config.toml
model = "image inpainting model"
dataset = "abstract colour fields from 500 small random pattern networks"
train_examples = 203450
image_size = 40
horizontal_flip = false
rotation_deg = 5
arch = "unet"
blocks_per_level = 2
residual_init = "none"
lr = 0.0026
eps = 1e-06
epochs = 8.4
lr_schedule = "cosine"
warmup_steps = 7120
weight_decay = 0.1
Rows from block 3, named by matrix and row number. Rows with one number belong to one channel. Each number is 128 + 24 x the weight over its row's rms, rounded and kept within 0 to 255. All counts start at 0. After the name is the row's rms in percent of the matrix's.
# convs0: first 3x3 conv (model.enc.1.1.convs.0.weight, 192x192x3x3), inputs 30-39, a 3x3 kernel for each
# convs1: second 3x3 conv (model.enc.1.1.convs.1.weight, 192x192x3x3, transposed), outputs 30-39, a 3x3 kernel for each
convs0.120 132 [ 75 143 213  92  94 134 142 104  51 117 135 141 125 139 129 156 137 108 116 157 143 126 157 139 141 144 121 167 182  99 129 137 113 104 110 139 131 112 105 145 121 112 150 139 124 145 130 116 139 137 141 134 143 137  94 118 123 110 123 115 142 129 103 124  90 117 117  84 103 125 114 100 118 140 186 108 124 171 121 133 155 129 142 154 116 149 171 112 150 140]
convs0.121 118 [127 108  98 119 134 137 125 137 140 144 150 180 131 132 187 153 112  78 129 126 138 133 127 140 146 131 116 127 115 148 135 114 123 132 113 105 118 141 157 130 152 148 135 155 134 102 108 123 111 125 109  90 109 104 100 102 110 140 140 152 128 114 124 113 109 129 121 125 151 101 119 146 145 116 117 166 117 120 169 134 111  94  94 136 151 152 107 113 133 153]
convs0.122 126 [116 125 115 115 120 114 128 112  98 151 133 113 137 133 129 129 150 175 125 131 135 145 155 164 108 139 146 150 151 153 150 161 155 130 145 147 147 139 123 156 142 133 142 131 132 126 144 144 144 168 165 111 127 131 149 140 138 150 143 146 112 100 126 117 131 109 139 158 130 124 147 120 114 115  91  94 114 119  53  62 104  99  96  97  93 112 125  91 103 125]
convs0.123 084 [ 52  80 111 100 124 111 152 144  56 115 120 130 146 159 158 108 117 123 142 143 130 112 132 139 151 128 130 100 126 124 119 120 124 139 124 148 138 126 131 144 139 121 138 143 123 161 148 144 156 129 142 156 129 125 138 130 137 113 123 142 139 139 129 140 127 117 138 128 126 162 162 143 124 114 118 147 150 137 125 150 128 159 148 106  89 113 138  78  88 122]
convs0.124 132 [124 133 128 115 122 124 136 136 135 145 154 125 145  97 116  89  21  79 137 144 135 134 134 127 128 126 119 150 156 152 124 134 129 148 151 152 112 131 136 127 145 161 115 116 127 106 111  92 128 145 134 122 146 129 138 144 154 149 149 150 117 105 123 109 112 107 140 126 112 134 116 100 149 157 139 143 132 121 117 113 122 113  95  80 112 129  87 156 175 137]
convs0.125 129 [134 117 103 156 139 133 153 122 108 142 133 115 113 119 141  90  98 131 138 133 131 120 146 122 127 110 111 134 108  83 136 100 110 149 123  92 161 164 143 143 130 106 136 128 122 117 165 118  86 160 106  97 134 111 139 121 127 134 155 137 142 159 112 136 122 105 107 111  93 107 122 115 127  49 106 155 139 115 141 140 111 164 103  73 154 159  62 102 130  76]
convs0.126 116 [ 78  96  82 117 137 109 112 126 119  83 101 117 110 158 141 113 134 137 132 112 119 119 128 154 121 122 140 133 102 116 145 125 127 141 139 119  81 121 102 109 140 119 142 165 141 118 125  85 130 126  97 143 111  94 108 110 116 143 161 130 122 150 141 105 111 133 142 123 144 142 107 130 117  64  25 146 192 125 169 137 121 139 159 103  84 150 157 130  81 137]
convs0.127 049 [179 151 152 135 115 162 127 142 219 148 147 179 130 125 152 142 136 160 144 155 145 150 149 137 146 145 136 105  96  94 101 106 111 115 117 117 121 129 142 116 137 147 121 140 140 127 147 144 126 145 137 120 126 124 159 158 154 140 139 130 158 133 132 149 159 142 149 146 135 128 131 111 155 156 144 150 144 131 138 141 135 132 149 131 105 134 156 121 137 177]
convs1.120 133 [ 40  85 158 172 114  58 169 131  35 130 124 119 117 116 119 113 105 112 114 114 121 101 117 135 116 122 129 108 106  90 113 132 115 136 142 127 123 125 144 121 134 143 108 134 144 129 129 117 121 126 116 107 130 138 118 100 108 140 122 125 134 139 150 139 136 148 115 148 163 114 141 141 138 145 120 130 121  98 122  88  70 148 122 128 131 141 147 104 131 159]
convs1.121 119 [ 96  90  80 149 138 101 140 131 124 116  89 120 140 114 108 143 123  92 131 138 143 124 131 127 133 142 144 150 148 141 139 127 119 121 114 112 128 137 124 128 147 132 118 147 145 128 127 138  93 125 156  83 125 166 121 126 129 128 131 131 139 142 150 101  89 112 124 100 129 139 115 134 112  85  95 146 113 114 145 102  94 173 132 139 155 124 137  91  45  89]
convs1.122 132 [161 143 164 126  96 136 139 130 152  96 101 118 113  99 100 116 106 107 138 141 134 144 153 138 144 146 144  66  71  72  76  74  78  96  88  87 130 133 126 124 126 120 110 106 102 153 125 108 155 122 103 141 102  82 136 139 143 109 115 125 120 133 133 130 138 118 130 148 128 117 135 116 114 131 119 143 139 122 152 152 147 114 135 162 117 116 135 144 118 108]
convs1.123 078 [ 61 195 231 149 108 132 219  96  34 128 122 120 135 130 146 132 115 123 135 125 137 123 130 137 125 128 139 124 112 132 142 137 129 158 141 126 129 128 123 118 115 106 109 117 117 129 140 143 107 128 153 104 139 166 122 109 117 126 101 116 117 122 111 143 130  99 128 137 131 107 135 139 130 119  97 142 145 111 129 126  99 150 130 108 155 140 106 175 159 172]
convs1.124 139 [124 131 123 123 136 141 115 128 126 159 154 142 117  95 107  50  18  70 161 152 151 152 146 142 140 141 142 146 135 132 145 142 136 142 151 147 104  99 104 101 110 123 101 113 131 146 136 106 112 122 108 104 127 119 125  98 104 120 104 108 123 107 109 132 129 126 135 132 124 151 154 135 138 143 137 130 134 125  98  96  95 119 130 137 147 151 133 157 143 108]
convs1.125 124 [146 111  94 154 123 107 121  97 107 106  95  96 123  97  93 119 123 128 113 100 117 105 102 120  99 107 128 147 122  87 158 147 103 158 143 113 131 120 117 109 108 112 112 123 124 121 106  96 117 100  78 115  94  85 127 105 129 137 115 127 129 130 162 127 144 158 118 136 123 136 139 132 156 155  82 169 130  58 172 105  61 183 150  93 111 139 133  93 137  93]
convs1.126 112 [165 141 102 162 147 102 132 114  95 146 123 129 122  86 100 162 155 123 109 114 126 136 154 151 126 127 117 149 122 131 152 142 147 135 130 137 149 138 121 121 115 119 118 116 123 124 137  99 121 124 118 111 125 142 118 154 139 127 129 133 146 134 146 111 125 109 109 135 124 121 132 103 104  63  63 113  63  56 166 149 107 151 143  99 114 191 159  75 126 157]
convs1.127 043 [104 112 145  99  97 130  81  98 135 122 121 137 126 101 128 176 143 148 126 129 138 130 118 113 125 120 119  94 107 119 106 115 129 108 121 136 110 110 107 126 120 122 125 130 125 130 143 144  96 114 131 106 112 123 110 110 126 115 115 100 118  84  82 123 108  87 125 103 103 129 112 101 156 149 149 166 130 124 222 176 125 142 131 150 109 115 149 106  92 126]